A small image classifier, trained from scratch.
Model: 11.7M parameters, arch resnet, norm batchnorm, activation mish, widths [96, 192, 384].
Training: 12400 steps, held-out accuracy 100%.
Data: trained on rendered roads seen from a driver's seat, with toy cars, trees and houses, 10.9 epochs.
Rows from block 7 of a small image classifier, named by matrix and row number. Rows with one number belong to one channel. Each number is 128 + 32 x the weight over its row's rms, rounded and kept within 0 to 255. All counts start at 0. After the name is the row's rms in percent of the matrix's.
After each channel's rows are labels from the 100 images, of 14976, where the channel reaches its highest value: "top examples" is what is common among them. Only what is clearly more common there than usual is listed. The data: rendered roads seen from a driver's seat, with toy cars, trees and houses. In brackets: how many of the 100, against the usual share in percent.
# convs0: first 3x3 conv (model.blocks.7.convs.0.weight, 192x192x3x3, each kernel summed), inputs 0-63
# convs1: second 3x3 conv (model.blocks.7.convs.1.weight, 192x192x3x3, transposed, each kernel summed), outputs 0-63

convs0.82 099 [108 109  62  91 134 137 126 114 117 117  96 145  89 121 136 157  38  86 124  91 128 201  57 146  99 140 105 125 112 126 183  91 119 105 214 149 142  73 126  82 143 119 148 121 142 119 126  82 110 200 150 120 111 122 115  94  98 121  93 104 104 140  90 135]
convs1.82 100 [154  78 144  81 163 128 142 100 157 124 104 158 107 142 140 113 103 105 118 167 110 140 104 117 141  85  68 103  88 150 171 117 120 182 210 166 126 112 156 126 171 136 117  85 171 124 118 123 105 202 104 141  62  64 106 127 143 181 106 142 233 116  94 135]
top examples: vehicles: two (80 vs 41.9); bends left (77 vs 34)

convs0.116 097 [120  78  62 120 109  75 106 115 139  72 123 137  96 132  89 116  95 121 153 133  73 112  89  83 128  94 138 123 152  56 125 115  74 107 120 132 107 148  96 149 100 128 113 115 135 145  99 135 108  81 136  46 116 124  62 105  82  89 143  93 120  62 169  95]
convs1.116 086 [154 105 181  94 124 103  64 123 107 165 128 148  52 102 136 205 108 121 130 156  72 128 165  66 167 138 147 147 177  89 132 133 126 127 139 109 167 148 139 171  51 148 117  98  97 116 155 160 160 103  96  63  76 168 119 131 126  85 101 194  97  90 156 140]
top examples: lamp (64 vs 29.8); vehicles: zero (42 vs 12.5)

convs0.20 080 [158 176 120 101 107 131 192  85 134  98 122 110 116 128 124  89 142 106 150 162 127 122 165  89 140 153  84 137 165  90  70 115  67 117 125 148 120 135  67  69  97 106 168 140 112 107 122 113 116 102 119  83 111 122  63 177 151 162 117 138  93 119 118 133]
convs1.20 089 [115 159 160 133 123 102 146 156 192 114 125 102 150 147  83 120 152 120  99 131  91 164 126  68 103 142 133  91 134 105 123 180 138 144 111 144 120 134 111 107  77 119  92  93  86 130 107 127 119 156 127 105 181 128 149 147 108 113 110 195  83 134 109 103]
top examples: vehicles: one (76 vs 45.6); crossing stripes (64 vs 25.2)

convs0.62 098 [124  49 128 148 142 110 133 125  91  87  86 117  92 130 139 158 118  98 106 124 135  78  97 107 111 105 162 158  96 135  94  90 116  81  79  88 135 136 133  86 122 127  88  94 141  95  88  98 135  59 118 120  87  87 119 124  81 113 133 175 168 111 109 127]
convs1.62 105 [ 90  86  61 107 115 116 134 116 115 125  89 118  70  64 102 158 100 108 137 116 109 141 126 147 103 112  64 165 104 164  88 159 120 127  96 136  84 111  91 109 119 158  85 146  90  89 105  69 136 174  85 137 110  85 127 127  73 114  85 144 118  93 137 144]
top examples: vehicles: zero (39 vs 12.5)

convs0.24 097 [120 113 118 179 141 106 101  94 102 111 143 141  93  89 121 100  92 134 107 179 109 101 125 131 137 101  94 124 103  61 155  91 186 126 145 115 109 174 149 146  80 101 154 100 143 174 123 129  68  97 142  60 129 155  89 188 103 133  90 125 176 139  92 233]
convs1.24 092 [127 126 222 183 110 129 123 169 162 142 117 124 120 146 144 132 133 125  81 115 107 149 154 139 145 130 152 148 168 141 134 152 215 135 140 140 104  94 139 160 123 120 107 156 108  89 118 170 149 157  75 134 124 132 156 100 151  78 127 104 184 168 223 164]
top examples: bends right (72 vs 33.1); solid white line (57 vs 25.3)

convs0.77 098 [146  34 128  95 123 100 115  91 180  62 121 102 111 126  87 167  99 159 170 143 149 144  64  59 118 141 140 133 126  95 189 132 102 125 110 131 131 100 108 117  90 141  61 135  81  76  47 117 132 128 197 108 130 108 168 111 135 118 166  99 110  60  84 146]
convs1.77 092 [128 128 133  84 156 104 128 117 173 125 128 153  82 100 158 140 111 113 142 217  52 182 172  88 142 182  64 146 183 147 125 141 112  84 142 121 133  63  86  85 132 112 111  70  71 145 186 132 147 166 106 136  87 130 142 113 131 168 109 111 103  74 147 139]
top examples: straight (73 vs 32.9)

convs0.98 129 [ 97 103 117  86 107 109 103 110 104  85  90  98  79  78  98 128  90  88 119 118 139  53 101 123 111  83 176 131  72  75 137 129 115  96 129 106  97 142  87 161 121 136 140 153 111 174 157 108 133  75 138  77 121 143  96 110  84 114 111 107 107 118 105  90]
convs1.98 098 [110 101 112  85 103 110  59 144 126 102 122 127 103  81  95 181 128  61 115 162 140 164 131  99 103 108 152 142  89 129 104  83 137 155 139  74 179 100  75 120 112 109 193 165 166 162 132 136 103  93 102 113 134  64 195  96  97 110 114 150 173  90 115 128]
top examples: sandy verge (62 vs 33.2)

convs0.156 118 [109 103 100 111 111  99 105 135  94 147 130 124 133 132 106 121 126  85  85 117 118 108 130 116 115  91 133 131 143 143 191 102 100 115 113 104 119 128 179 119  96  85 148 137 140 119 129  97 151 126  88 159 142 150 108 118 126 114 213 109 137 117 155 136]
convs1.156 110 [ 78 134  48 126 177  56 126  83 131  97 110  83 137 157 178 107 165  94 113 103  96 126 108 145  84 138 121 170 136 148 150  95  58  84 113 129  95 105 102 123 101 119  91 127 140 128 103 123 118 118  95 143  98 153  90  78  86  88 194  93 138  90  95 119]
top examples: truck (88 vs 54.9)

convs0.169 113 [133 126 102 175 119  86 164 128  92 120 153  96  85  75  71 128 136 134  65 131 154  65 130  92 123  67 129 121 108  68 126 111 118 108  94  90 157 137 116 159  94  80 159  99 126 160 127 120  93  70 112  63  63 129  68 122 149 128  78 137 159 127  77  83]
convs1.169 082 [154 203 173 126  95  79 131 137 180 126 139 158 117 141 128 189 134 150  87 123 136 157 106 121 148 132 147 121 120 136 125 147 111 182  94 109 145 130 132 148  66 145 107 106 140  83 101 108  81 127 117  92 129 143 193 152 144  46 135 198  93 204 107 102]
top examples: vehicles: zero (37 vs 12.5)

convs0.55 106 [107  86  74  88  72 107 121  98 158  68 117 109 137 100 106 120  84  76 194 135  97 135 119  96 116  98 187 110 126 101  90 114  95 141  96 115 161 118 142  72  84 130 158 107  94 160 134 113  85  91 121  96 125 162  93 111 102  90 171  87 108 105 181 132]
convs1.55 107 [137 121  69 122 166  68 108  81 112  96 114  70 204 141 182 125 152 122 187 131  99 112  94 163 117 172 142 133 113 115 145  85 111 147 142 140  68 118 152 109 134 117 112 151 118 145 142  79 119  67 191 172  81 167 109 131 116  82 186  45 174  96 133  54]
top examples: car (88 vs 54)

convs0.121 112 [114  17  97  86 163 122 102 102 209  72 131 128 100 122 140 151  70  86 157 239 153 148  97 154  83 108 102 186 116 130 200 168 101 144 223 128 106 100 115 104 138 183 143 154  70 158 122 101 130 173 194 120 123 110 133 159 116 109 123  94 166  92 128 108]
convs1.121 109 [ 77  74 106  59  98 112 125  93 153  89 118  46  81 105  98 138  89  77 143 213  59 121 131 169 137 108  95 117  91 164 137 157 111 159 206 123 100  92  99  87 145 135 110 147 110 128 127  80 135 110 203 123  78  93 130 128  91 134 115 112 164  59 142  59]
top examples: truck (91 vs 54.9); vehicles: two (74 vs 41.9)

convs0.76 076 [153 122 115 104  45 151 176 119 118 140  71 114  78  94 106 122 140  79 119 109  57 128 130 113 101 184  80 102 131 118 168 114 101  99  96 160 135 151  83 119 104 112 121 139 122 160 183 102 121 128 131 158 130 120 117 115 135 137  51 150 110 188 117 131]
convs1.76 102 [158 173 122 139  99 147 158 172 178 132 149 132 161 182 123 120 138 119 108  91 182 202 103  54 130 110 104  58 101 159 152 159 152 115 157 134 114 116  69  67 100 125 141 105  99 112 152 121 116 171 108 102 166  82 142 100 104  67 117 136 112 216  93  86]
top examples: bends right (78 vs 33.1); vehicles: zero (55 vs 12.5); double yellow line (52 vs 24.3)

convs0.152 082 [139 113  72 124 156 121 165 102 162  80 133  80 123 138  91 104 159 130 105 142 131 172 147  80 113  54 102 178  69 104 191 116  88 104  63 123  95 168 119 122  79 141 153 113 107 153 116 145  88 113 110  99 130 143  87 143  59  70 141 105 173 176 121 134]
convs1.152 111 [ 96 129 155  86 112 125 131  64 111 150 118 117 161 126 137  60 103  62  93 148  72 145  83 117 178  83  94 101  62 143 141 122 161 168 117  96 104 117 151 126 115 123 113 111  66  74 107  78  83 123 175 107  75 116 175 101 112 128  83 169 191  92  62 124]
top examples: vehicles: zero (46 vs 12.5)

convs0.164 088 [ 87  96  75 131 123 116 167 146 111  65 160  99 113  94 153 138 112  82  51 119 155 117 115 138 101  85 170 128  82 120 146 126 136 120 126 106 135 186  87 158 136 151 118 115  89 171 161 142 157 127  82  86 144  99  83  91  96 164 124 113  85  89 123 122]
convs1.164 094 [107 122 129 111  80 148 108 134 164 105 141 131 117 131 123 189 122 148 190 111 178 125 128  85 136 124 144 168 145 102 112 112  95  88 122 106 239 137 140  44 129 112 163 151 180 175 117 131 187 142 149 126 142 138 189 139  78  72 119 132 105  70 133 100]
top examples: bends right (63 vs 33.1)

convs0.85 104 [113 117 113 106  93 139 142  77  83 116 115 140 183  94 109 116  78  85  95 106 148 109 117 126 107 123 150 105 137 125 155 137 133 104  98  96 102 148 194  97 105  63 126 121 151 129 102  94 102  83  90 138 122 226 131 116 120 135 198 116  92  94 209 105]
convs1.85 109 [107 132  69  92 215  72 105  75 138 119 140  84 186 119 211  79 120 135 142 127 106 156 101 131 114 179 132 187 121 119 138 111 119 115  83 170 111 101 137 121 109 149 130 117 134  94 134 100 103  80 152 139 102 177 104 112 104  88 210 100 185 113 144 121]
top examples: bends left (60 vs 34)

convs0.17 105 [128 132 196 123 105  97 112 103 121 115  26 123 132 160 163  63 193 152 136  84  55  83 165 152 119 130 114 114 121 133  91  92 164 167 134 103  56 148 177 105 151 124  70  93 114 113 116 138 147  94 127 110 111  80 112  94 134  78 156 125 109 125 153 150]
convs1.17 116 [122 186 109 142 110 107 125 121 147 131  60 131 158 205 148  74 152 129 145 107 114 112 145 134 162 125  32 133 112  94 194 128 103 187 118 125  56 121 150 139 129 213 126  89  91 111 112 137 138  58 134  90 136 107 174  83 115 159  83 120 154 157 126 133]
top examples: bends right (74 vs 33.1); vehicles: one (73 vs 45.6)

convs0.49 091 [164 118 114  73 118  90 110 128 157  71 126  99 109 153 140  68  80 115 106 137  89  94 138 135 147 161 117 150  78  99 143  93 109 155 115 105  91 157 100  90 103 152  92 108  81 138  63 162 118 124 185  94 116  71 133 143 150  41  60 117 137 151  95 155]
convs1.49 093 [ 82 104 203  91  86  82 112 122 164 114 151 105 125 124 140 143 126  73  97 113 108  85 173  99 163 137  77 127 169  40 124 218 144 179 130 135  80  84 173 124  59 132  59  84  84  90 124 125  71 135 127  89 139 178 135 163 102 113 105 133 120 109  77 154]
top examples: vehicles: one (80 vs 45.6); crossing stripes (58 vs 25.2)

convs0.183 092 [ 96 105 121 137 144  88  98 129 105 132  92 101 103 112  81  77 112  89 119 110 149 140 124 121  89 125 118 101  75 136  96  61 145  93 104  84  87 142 110  82 101 133 116  90 146  93 148 108  89  97  72  66  89  82  79 111  79 115  96 101 120 111  79 178]
convs1.183 101 [167 120 121 163 144  94 165 119 148 152  81 130  83 125 117 133  50 109 137  78 121 143 118  99 118 149 104 155 114 145 102 137 136 118 126 130 146  98 106  94 137 151 142 105 129 127 144  98 102 203 102 106 122 115 130 173 186 144 150 184 155 184 127 170]
top examples: bends right (61 vs 33.1)

convs0.162 112 [147 148  99 118 127  93 154  99  77 104 116  88 100  51  58 158  97 119 150 150 172  68 119 107 128 104  82 140 126  55  88  99  61 129 112 119  90 131 128 146 100  73 152 101  58 168 121 125 111  92 121  79 139 127  84 150 203 137 107 109 144 120 126  89]
convs1.162 089 [137 162 137 161 112 151 146 151 199 145 119 118 127 136  79 171 132 114 126 159 135 166 129  70 132  69  30 102 111 145 135 177 118 146 128 113 128 165 110  88 102 124 161 101 108 121 117 139 131 116 153 114 146 100 178 153 205 119 143 176 109 187 154 111]
top examples: vehicles: one (77 vs 45.6)

convs0.119 105 [117  82  80 157 214 139 111  83 132 109  82  98  81 150 121 123 120 115 122 165 111  97  88 111 132 110  96  92  67 131  88  87 129  79 101 134 103 112 114  77 128  86 149 143  42 135 106 113  78  85  96 128 127  95  95 124 171 172 104 112 119 109 117  94]
convs1.119 088 [102 130 165 188 161 123 125 130 163 159 107 107  71 103 122 118  91 143 122 146 105 195  76 105 126 125  56  96 103 169 107 134  88 115 152 127 100  86 148  61 132 111 138 129 127 123 150  92 137 191 140 141 147 139 138 105 142 187 102 167  86 169 142 162]
top examples: crossing stripes (51 vs 25.2)

convs0.178 093 [127  60 121 129 147 100 109 103 125  99  99 111 163 146 124 177 171 143  94 142 202 115  53 131 124  64 142 119 160  97 214 143 103 119 104 141 130  98 111 167 120  81 144 111 147 102 105  76  54 108  75 166 119 135 134 125  70 145 132  85 112  93 142 148]
convs1.178 087 [120 137  68 126 128  86  88 125 165 151 101 106 140 106  71 138 114 105 132 157 126  98  62  78 117 130  66  79  72 155 116 173 136 121 100  77 124  74  86 111 105 144 171  96  84  91 127 118 133 132 203 112  88 124 167 129 139 165 117 135 118 150 139 108]
top examples: vehicles: one (87 vs 45.6)

convs0.6 096 [ 68 149 127 115 149  96 142 116  45  89 132 120 155  83  91 136 127  85 120 116 106 131 122  92 145  52 171 139 100 101  99 129 112  78  99  96 142 125 165 137 102  87 169 132 130 126 148 105 101  73  95  75  95 174 112 137 112 121 136 140 127 148 116 100]
convs1.6 100 [119 148 112 124 158 144 105 164 162 118 114 161 150 115 119 128 146 105 108 121 105 138 101  77 106  83 160 153  95 110 120 114 133 111 127 108 125 119 122 103  91  68 185 143  79  78  68  68 113 118 107 104 168 147 157 106  82 145 118 153 128 112 101  85]
top examples: vehicles: zero (36 vs 12.5)

convs0.28 114 [132 161 128 103 126 105 119 101 173 121 135 109 135 192 125  76 135 164 147 182  82 140 172 151 157 149  90 185 174 136 133 189 121 163 165 152  70 156 195 116 128 152 138  76 143 134 197 168  88 153 125 136 162 175 144 108 151 111 124 113 148 142 115 167]
convs1.28 116 [ 59 107 129 115 174 113  89  89 109 144 140 112 143  94 163  73  91  63 110 126 116  90  87 113 110 120  77 150 122  75 192 100 114 160 131 132  92 107 163 103  77 185  77 100  66 123  91 120 103 129 147 101 125 126 154  83  99 168 105 137 173 110  75 142]
top examples: truck (89 vs 54.9); vehicles: two (81 vs 41.9)

convs0.26 089 [157 131  91 139 237  85 133 120 125 129 156 119  89 161  81  96 127 117 149  79  99  95 130 136 172 116 106 112 103  75  85 164 102 120 166 186 145 139  77 136 133 143 162  89  98 123 150 127 115  84 132  49 133 108  80 110 138  95 121 123 105 186 130 128]
convs1.26 093 [146 136 206  88 119 154 158 118 125 131 176 120 105 131 171  88 121  96  74 111 126 136 134 122 186 115 182  96  98 110 122 130 175 184 126 120 151  97 174 104 154 106 126 101 102  84 150 141 117  79 167 143 126 145 107 156 182 168 111 176 164 183 102 148]
top examples: crossing stripes (51 vs 25.2)

convs0.171 105 [168 149 107  93  57 136 115 108 129 154 125 113  89  85  84 106 107 107 170  89 124 108 119 125 110 109 165 111 144 119  90 196 158 124  87  94  83 120  92 102 107  86 118 102 139 142 157  96 125 104 142 122 106 107  74 117 132 137 153 116 114  94 138 153]
convs1.171 118 [179 105 109 214 166 126 169 161 173 124 150 125 121 158 110 125 123 171 152 153 112 116 108 136 111 168  33 139 135 138 174 135 149 100 167 164 100 189 125 137 142 165 134 113 121 164 158 116 169 104 124 174 107 176  79 139 155  87 150  85 134 149 177 113]
top examples: car (90 vs 54)

convs0.115 085 [ 85  96  93 121  83  92 141 109 166 114 129 183  80 103 106 150 106 110 168 129 122 134 115 136 125 153  86 100 123  95 130 184 117 178 165 137  88 118 109  57 112 126 127 114  78 122 145  90  89 129 137 135 124 110 147 162  92 158  93 107 111 129  99 104]
convs1.115 100 [148  63 134 142 155  82 186 108 170 108 114 105 113 108 102 145  64 119 122 179 116  98  91 108 184  71 107  62  80 122 142 202 143 169 128 107 102 167 142 129 113  99 131 115 102  90  86 119 109  98 192  91  81 121 104 172 111 176 135 141 110 110  92  85]
top examples: straight (69 vs 32.9); crossing stripes (62 vs 25.2); vehicles: zero (30 vs 12.5)

convs0.108 111 [103  60  95 112  63  98  99 136 138  90  97  96 148  97 115 127  63  82 116  83  97 100  90 135  75  97 141 106 110 160 105  97 131 104  84 117 106 151 158 110 109 112 122 139 101 112  88 106 152  95 100 108  74 192  99 106  93  61 185 100  91 146 148 106]
convs1.108 098 [132 128  70 119 179  83 111  67 175  93  96 116 148 117 164 134 123 140 123 100  75 141 119 131  98 117 177 152 115 107 160  92 118 100  88  91 109 128 148 147 118 117 147 131  82  97 147 119 133 103 129 177 113 142  94 111  74  86 137  96 204  45 146 139]
top examples: truck (89 vs 54.9); vehicles: two (69 vs 41.9)

convs0.27 098 [ 94  96  70 108 140  97 118 155 111  70 122 163 113 116 132 107 106  78  91  82 137 149  92 142 125 156  93 119  75  91 101  59 105 127 178 139 145 149  95 125 109  95 115 109 128 120 131 102  95 152  82 103 102 158 159  84  90 148  83 125 150 156 106 145]
convs1.27 097 [147 108 175  84 131 120  82 160 105 155 144 174 158 170 170  65 116  81 144 117 152 103  84  75 149 108 147  87 121 127 128 127  98 146 128 166 125 141 140 136 243 172 129  79 159  92 109 117 145 200  95 140 163 101 133 154 144 180 124 119 161 166 117 177]
top examples: vehicles: two (78 vs 41.9); bends left (75 vs 34)

convs0.146 117 [196  67  81  57 127  95  91 110 142 101 135 102 101 122 135 169  63 137 187 116 193 131 106 123  98 129  86 153 184 129 170 155  98 163 149 120 134  89 146 116 128 113  76  95  99 110 127 101 158 150 121 151 142 138 120 145 182 132 109  70  87  85 126 169]
convs1.146 099 [183  90 107 117 115 122  76 159 165 116 110 103  84  86  75 173  97 111 137 139 175 102 121  99 149 152  68  95  99 190 137 164  64 112 156  74 135 177 106  75 143 147 116 113  89 112 163 154 164 156 115 135 113 133 132 124 169 151 108 110  85 154 184 170]
top examples: bends left (93 vs 34); double yellow line (52 vs 24.3)

convs0.44 098 [136 111  90 127 169  72 125 166 146 114  81  78 114 113 124 145  71 137 111 184 116 119 160 101 115 136 132 123 111 131 121 154 105  87 100  82  72 197 124 150  97 111 133 106 176 192 186 127 112 110 108 114 189 148  82 136 128 163 113 125 147  69 147 121]
convs1.44 092 [105 104 134  93 130 108 101 214 158 125 125  85 152 123 113 151 125  95 178 110 119 120  87  94 145 130 159 133 105 137 110 153 153 141 160 113 121 164 118 117 149 146 153 164 139 214 175  66 189  82 158  95 204 141 149 132  72  61 169 121 162  68  97  51]
top examples: sandy verge (61 vs 33.2)

convs0.72 106 [ 43 102 116 146 184 128 155 192  78 158  67  70 105 130 138 103 163 139 171  84 118 112  89  96 130 105 122  66 106 102  54 113 140 127 141  99  54 131 161 112  86  85 151  77 111 146 127 154 179  67 108  88 110 125  87  94 131 145 139 113 176 118 175 106]
convs1.72 096 [ 84 183 130 133 144  82 118 142 100 113  82  90 159 114  94 121 126 101 111  67  74 114 128 145  95 116 120 164 113 143 169 149 141 107 112 150 122 177 172 166  99 189 134 116  96 109 110 126 155  95 124 149  86 181 116  96  88  81 145 148 105  94 206 133]
top examples: vehicles: two (72 vs 41.9)

convs0.173 103 [175  94  97 151 162 137 176  98 156 104 108 128  86  97  63 154 158 140 164  92 137 118  88 130  95 124  89 132  92 116 164 154 149  76  90  77 142  71 167 194 113  83 143 122 138 110 111  87 154  94 139 112  87  99  71 115 171 103 197  83  93 121 127 126]
convs1.173 100 [165 141  50 121 139  75 135  95 202  88  73 124 118 128 182  80 120 180 121  81  87 153  99 112 149 153  67 126 183 100 129 128 118 126 140 115  83  99  87 139 137 144 142  58 151  84 130 135 101 124 119 110 101 107 103  97 175 120  76  71 144 149  90 105]
top examples: car (96 vs 54)

convs0.142 106 [ 84  98 134  95 124 117 116 170 123  75  90  64 134 167 190 151  68 134 114  44 181  93 140 129 109 166 130  44  95 170 116 129 137 158 125  99  89 110 148  84 124  87 114  88  75 126 189 139 112 171 122 246 107 134 134  86 115 106 124 133 112 132 146 115]
convs1.142 102 [116 119 144 161 191 118 130 155 125 134 146 138  81  84 140  98  95 130 117  92 152 102 128 103 112 127 112 134 129 183 107 152  79 106  35 130 134 131 179 115 158 134 112 106 126 120 143  96 136 211  87 159 104 160 120 100  73 106 100 105 214 114 153 197]
top examples: vehicles: two (67 vs 41.9)

convs0.71 104 [100 115 100 217 158 133 160 130 136 158 128 173 142 169 151  84 117 119 137 209 101 172 104 151 175 212  91  98 127 115 130  92 182  77 133  97 145 149 109 157 112  99 149 136 172  97  92  84  95 185  72 142 128  87 146 242 104 186  99  81  99  90 124 169]
convs1.71 098 [111 131 184 210 107  99  87 146 118 144 157 132 149 137  97 105 102 125 134 136  39 166 109  97 122 172 184 111 101 138 112 101 170 125 124  96  86  33 114 104  99  95  99 114  97 105 164 121  73 103 124  66 165 129 134 192 136 138 123 204 129 150 111  81]
top examples: vehicles: zero (35 vs 12.5)

convs0.163 102 [115  92  95 113 169  83 121  88  66  89  71  98 155  63  74 166  99  93 127 176  98 130 107 104  94 168 132 132 176 107 149 114 120 103  81  65 127 143 134 215  95  91 149 113 154 108  62  64  95  98 126 120 135 127 144 124 163 107 141  96 107 100 193 108]
convs1.163 081 [119 131  86 161 147  87  46 109 133 126 105 109 140 152 113 145 121 105 133 167 108 133 124  71 122 147 172 153  86 141 132 169 177  83 126 107 102 156 114 151  92 115 165 147 115 123 134  81 156  92 166 112 145 140 190 122 109 120 167 109 150  95 122  72]
top examples: car (87 vs 54); bends left (86 vs 34)

convs0.90 102 [110 134 150 128 131  66 174 111  86  77 190 128 195  50  73 175  95 126 128 163 185 157 160 136 148 129 101 159 139 135 176 161 155 143 103  96 193 133 172 177 134  97 131 140 152 141 109 128 109 157 169 133 149 188 174 111 130 131 140 140 158 102 168 133]
convs1.90 095 [112  89  87 102 154  77  60  85 174 103  94  71 125  99 103 158 103 134 122 175 110  72  63  71 112 134 180 137 124 160 152 146 140  77  93 169 153 156 125 105 104 110 147 156  99  97  71  96 165 115 165 157 168 102 183 167  72  87 116 113 124 104  77  97]
top examples: bends left (60 vs 34)

convs0.107 090 [100 118 100 106 115 130 121 162 134 128 117  91 154 161 132 153 107 133 166 139 114 120 174 156 136 123 191  72 120 135  95 218 148 167  88  97 187 120  64 116  94  79 101 111 136 163 139 125 151 162 197 132 196 119  85 108 142 110 182 106  88  80 178 128]
convs1.107 110 [115 133 150 115 136 115  65 158 157 105 181  85 137 167 106 151 102  83 205  77 126  42 117  95 138 142 106 144 127 127 135 176 102 116 137 103 128 172  62  95 118 141 117 176 100 176 147 107 253 138 146 132 174 135 159 144 107 105 116 123 123  98  99 119]
top examples: bends left (80 vs 34); vehicles: one (74 vs 45.6)

convs0.66 120 [157  80  92 127 109 122 179  89 146 123 109  88 109 126 123 143 114 130 160  67 153 107 131 114 102  94  95  52 110 114 136  45 113  99 104 122 148  55  85 150 159  87 147 124 119 119  70 117 117 114 154 111  67  72 120 117 218 122 158 110 129 171 162 135]
convs1.66 103 [210 141  86 109 135  86 122 111 184 127 122 120 122 138 143  75 131 142 129  87 135 165 134 130 154 127 121  94 134  77  94 104 114 102 134 109 101  94 123 125 125 127  82  94 120  95 153 137  98 130 148 149  98 127 124 117 205 119 110  67 127 126 129 124]
top examples: lamp (63 vs 29.8)